A small image embedding model, trained from scratch.
Data: trained on views of escape-time and Newton fractals, 20.5 epochs.
Rows from block 2 of a small image embedding model, named by matrix and row number. Rows with one number belong to one channel. Each number is 128 + 32 x the weight over its row's rms, rounded and kept within 0 to 255. All counts start at 0. Numbers have three digits each.
After each channel's rows are labels from the 100 images, of 14848, where the channel reaches its highest value: "strongest on" is what is common among them; "colour at peak" is the nearest of a few named colours to the mean colour under the peak. Only what is clearly more common there than usual is listed. The data: views of escape-time and Newton fractals. In brackets: how many of the 100, against the usual share in percent.
# convs0: expand pointwise conv (model.blocks.2.convs.0.weight, 384x96x1x1), inputs 48-95
# convs2: project pointwise conv (model.blocks.2.convs.2.weight, 96x384x1x1, transposed), outputs 48-95

convs0.226:141153104134114105068148082136104152130129141155180115168174157167110156209132116194111100165145068165141078183138182147081151193150135119151160
convs2.226:182084153135145155137177128129156125141123148151156090200077120100148107131064144124146125144126140185103102150153146139159091158167093131136166
strongest on: warm (83 vs 14.4)
colour at peak: brown (58 vs 23.7)

convs0.168:159125108101099146085152094160187146102161141077083153136176079125175129107126115121132119119184084149092102111092102133131168082158087147110107
convs2.168:122110078158136175051119105129139104155142122102134104123109071132136116158119137220139153151158097089051122170127129134120123107131138079046111
strongest on: grey (100 vs 14.3)
colour at peak: grey (45 vs 15.2)

convs0.207:149163149123161084187106171199140174129120105109143114112119142139159118125141123093192127103129135130159132122158155101097139106107135102195086
convs2.207:168134115128076164138127137119164178122127124187102120148113153133160058130143072096166122163132137074159146147208154100186147088175064171178155
strongest on: earthy (54 vs 14.2); vivid (46 vs 14.4)
colour at peak: grey (35 vs 15.2)

convs0.109:102124129102154187124152094142119110138112198134145102116090109165137069153106140103204176156163103084117113168081162140147094138106132125137173
convs2.109:092090162106135102166159128219151075143130107145107108189131092088117096124139128195112125142150108145158133121144077095144159114049073117154099
strongest on: dark (95 vs 14.4)
colour at peak: black (91 vs 28.1)

convs0.233:147136079141165141121148094093164089098141098096177149121121099098103169099105112116148144228132115184101121113154130199124093188133123152146109
convs2.233:144161133126134115116180100124072080213151133149131134150134160124138104119051142047089132132097111116098097094077154126143191107206116106121143
strongest on: warm (92 vs 14.4)
colour at peak: black (100 vs 28.1)

convs0.14:130184148157123179129167086177108131150102126110114158130156128125146074149101110132102170120067132150087100099125110170161105127158083162122166
convs2.14:103144135158126163103107154160129086146141130081123158143090171139105107104152172154124109196059150080052121143171121151130092073136144157113109
strongest on: cool (54 vs 14); vivid (42 vs 14.4); burning ship (32 vs 9)
colour at peak: blue (42 vs 5.7)

convs0.172:154145111133126179144153060157126181123072184214131129155116088079110123141136124146127141240080088134129145167106117125133102173142074150148174
convs2.172:151079095110146139161141133146119083121096176132136165173139140085128160167156163104103107075112129125118109094153135194176140081115151131131088
strongest on: dark (99 vs 14.4)
colour at peak: black (96 vs 28.1)

convs0.118:048126132128136139154123160147143139128127131151101125175150100145100113127097149197144113112217118125148121150111149188146130086038202147130111
convs2.118:081085158111128159163119092154101071100156186112135120143110144145109077095182141180187149111165066122129113114156113134185151165083118185168117
strongest on: dark (75 vs 14.4)
colour at peak: black (70 vs 28.1)

convs0.135:186114102169108135088140110134153153122186160197154168175113080120148136093082098140088202096107116079138126105097119148108186123076136184101129
convs2.135:114082115101165144164124117110113154145158112109109154126136142197156103112096123088086105094170161066135155086056135170144103125129084134181156
strongest on: vivid (61 vs 14.4); dark (36 vs 14.4)
colour at peak: green (26 vs 4.4)

convs0.180:137134113129176103117132126140133160135141107165136148125139093174149095173162088099108114124115173169184167171182122080147163124140083064080107
convs2.180:120170131142090140152175131161143114143156119149174153103149165101104122063154079116131165172124091111146175138174101124113150129042096159099140
strongest on: earthy (56 vs 14.2); vivid (44 vs 14.4)
colour at peak: grey (41 vs 15.2)

convs0.337:105142129083189124161100146185091140128103134137087119141138084088117124140195136129124050118098092137147157125169099133133172165064136110163102
convs2.337:084176116110121142161063145148095121129160119151101127121154152109180121100155088141118040095094167086136118163132114103175085103123132105147131
strongest on: earthy (56 vs 14.2); vivid (44 vs 14.4)
colour at peak: grey (37 vs 15.2)

convs0.126:119153149115129077159114155162094115092119132126111116127147113114184050103149163118117119126082160104075144101105129119136051077197166135146140
convs2.126:138142134124169134145116131130081102138122103102137083144133126108130197125117155102151075108126164159123160186112142150105103176082101089099096
strongest on: grey (35 vs 14.3)
colour at peak: grey (34 vs 15.2)

convs0.96:115135144129183074146126072068087127121143115169120103097105114148137138070157110134185171103068133123129088106107086173196173143169112162145121
convs2.96:172113124121108150097090137106136100153129135164190082123102095137137151156111115064133137141124068110176112094096124134154134152136062105093176
strongest on: cool (68 vs 14)
colour at peak: black (84 vs 28.1)

convs0.361:085114145146171126105087199097133111140109050136086161134116105154142133123112143150165120070142119083080185104120140169082139136135109104121133
convs2.361:180127205146139134122158141095115155188127140162091083122119088168127084116177096148130155129151111082105048103113126134097103104111167132134134
strongest on: grey (100 vs 14.3)
colour at peak: white (47 vs 2.9); pink (26 vs 8.3)

convs0.171:086130138136135095106114054122156153126171092102114109137122100165172140154142080116139111110090140177194145113194084164116162161096063076134129
convs2.171:113114114144164115138127084106088137134143180144125092116120133081109108048129108110121117187119126129162068109169181128166124174110105146147076
strongest on: earthy (62 vs 14.2)
colour at peak: brown (48 vs 23.7)

convs0.113:189139150128097124148158082089100101097078162131133132115126144102171125086095116141104171107140119121103121155119169077189146127085119146176108
convs2.113:111114077187138147134091159086152182113169157110148104122127172114104106123117123109182142128154168157058156124150149107143135136176130142100137
strongest on: pastel (100 vs 14.2)
colour at peak: pink (51 vs 8.3)

convs0.274:120216132108105171100122114097072099068140087060107116129145114145086143043166099121053158141151079139154205118112170178150095107147115163153127
convs2.274:063158136098122138095117099136106093146135170107096105161139111091145137093177099149147106108115106135118127135168154091123161065109172134120051
strongest on: cool (100 vs 14); burning ship (27 vs 9)
colour at peak: blue (34 vs 5.7)

convs0.3:164148137095094176137120162093126160103170132123068125134198143130120145100129070137154092074091121045096102125107159154135134123148156096084111
convs2.3:148113099073105170128090086162088153131116079179096145099062153113165105115118089155107117095158103102137086086099097096120189167192117175156098
strongest on: grey (35 vs 14.3); Mandelbrot set (32 vs 12.1)
colour at peak: black (75 vs 28.1)

convs0.158:091119128085135115160071154053102143082134133122194158120152161117158080147111120136132065154156134122139145157106146138128142149144121145110119
convs2.158:147175105082174156190151148152069111166133065110154131146166095124116152114083083158084124133105133149079091141116132135122074107144189176107131
strongest on: cool (43 vs 14); dark (40 vs 14.4)
colour at peak: black (80 vs 28.1)

convs0.80:092169191137157127116171142121193127099111144120147072138180096182154130092130122157152151099157076109120158112120068151173119112128140133103118
convs2.80:163104156167214155122149124126091139090159106135137189111145112125147117104138155183092118121203076113139177111105143180121144104139117105097122
strongest on: grey (100 vs 14.3); Mandelbrot set (29 vs 12.1)
colour at peak: grey (38 vs 15.2)

convs0.350:144127101173109224158141089188122111161127162153116077114057107145068114101127086088152106184094087054084133174136121061134103128149105141123114
convs2.350:155115130106132102130134148103131104130154056167085104141107076121118178143110178116078137116125197107133181099117151098073176156154111125130141
strongest on: dark (82 vs 14.4)
colour at peak: black (68 vs 28.1)

convs0.124:140104127089152156102210102154123160173122074145148132151067153079174124079105191099096103116110139139106145102145141112107130170078089155162124
convs2.124:154071076068139140092167097109124106121100116092126083066132118135098147185140109099103137138182103118105090127135079109088119176078118190144127
strongest on: burning ship (28 vs 9)
colour at peak: black (67 vs 28.1)

convs0.322:114114053158091082163095119141087083124126164124170099115136150106120120075130146110110153158220199076126133080145168131138158146124201122113136
convs2.322:114092058148149114107180125149116056139147116117101137107185164170126104154158165149145161071135147091045099105158153147103144079113129130126125
strongest on: warm (56 vs 14.4); dark (33 vs 14.4)
colour at peak: brown (53 vs 23.7)

convs0.237:125146103124135109134142140171113106081145086147168149105125149102106077136118137125188116154154114152107132091109123163136101127098161149084103
convs2.237:091111042108113136217135129081137151132148134147138117160129135122144060158133096098141173110155127145093133148096146119179094127090130126113148
strongest on: pastel (74 vs 14.2)
colour at peak: pink (36 vs 8.3)

convs0.167:171113189123217172086115214087158121098124111102164159184154117131167152054135121122153153074109108109103083117151126166117139100133073108124123
convs2.167:143106152145098198107143137065087157105130118155164170127153099104158129135086162136100147159117189095135078180134137176082094127175101092105164
strongest on: grey (100 vs 14.3)
colour at peak: grey (51 vs 15.2); pink (26 vs 8.3)

convs0.225:116110082128159067116127070082070113156107063134116078119167139148139125065141166132111102145131107097127081123157098158104154145156146128168120
convs2.225:162171117123152166175122126150119152111152133091105132113075189088128165139074141108166118114204153113100149125140105086111159132115104095127136
strongest on: dark (35 vs 14.4)
colour at peak: black (70 vs 28.1)

convs0.355:125126141134108198146125128199107137165115114063097134083117185117169098131172148123101157141139092113154172154102161203101146139140122098098131
convs2.355:093177103167145196094166104108124114107092125133054149179118061101091105195168131116121118094149115112140144084116096104148129145176144125197126
strongest on: warm (45 vs 14.4); vivid (36 vs 14.4)
colour at peak: brown (53 vs 23.7)

convs0.281:127153140081163114110173150112149104095140120150072126130107058151166132128173150179116121140140059128142169111091081114147096096119124103073136
convs2.281:072158090133180150109179136139121096134132151128096124152124065106205135099132148136110122134142117131059112109120106170094123165142096114136140
strongest on: grey (91 vs 14.3)
colour at peak: grey (36 vs 15.2)

convs0.90:162120146155138167131157150163169159109120125148113161117174077154152112141153140068101133119166139115105162101126110120145169113132103133091142
convs2.90:097119197172143153089160177132144114091195128158125214137147062143110152146156150127042170137133100104104072151112128197134129126182092138123146
strongest on: grey (100 vs 14.3); Mandelbrot set (29 vs 12.1)
colour at peak: grey (47 vs 15.2)

convs0.298:069120148105163194155160124117097124140116102095137140106144130108118097102122142169154141148100158163063163154140151125052188138156111166098123
convs2.298:146152137097148108141114140125154161111161144087073125108064151164115112161115125185148140211173143123074120138128130151138174193077062115052128
strongest on: Mandelbrot set (29 vs 12.1)
colour at peak: black (72 vs 28.1)

convs0.375:098128112054104139123082144141075105168186114119150111132154089122099160097101101174121152156053156106087078145085063084080124107142092156160123
convs2.375:108096121162094135120087102202123098141080076137090119129179106125142192187095192058090090100147120093124113138124115142160183177140144114172086
strongest on: dark (56 vs 14.4); vivid (41 vs 14.4)
colour at peak: black (59 vs 28.1)

convs0.83:166105101094089146102150096070105094049170147147150113090096110125120056130144145103126061093208117163099078126093073092077128137126136124091122
convs2.83:117099090179140140158077082134104119172162138112088073139138107144131117157103147123149136127126111143106111085137165141166073115169188110137075
strongest on: vivid (78 vs 14.4)
colour at peak: green (27 vs 4.4)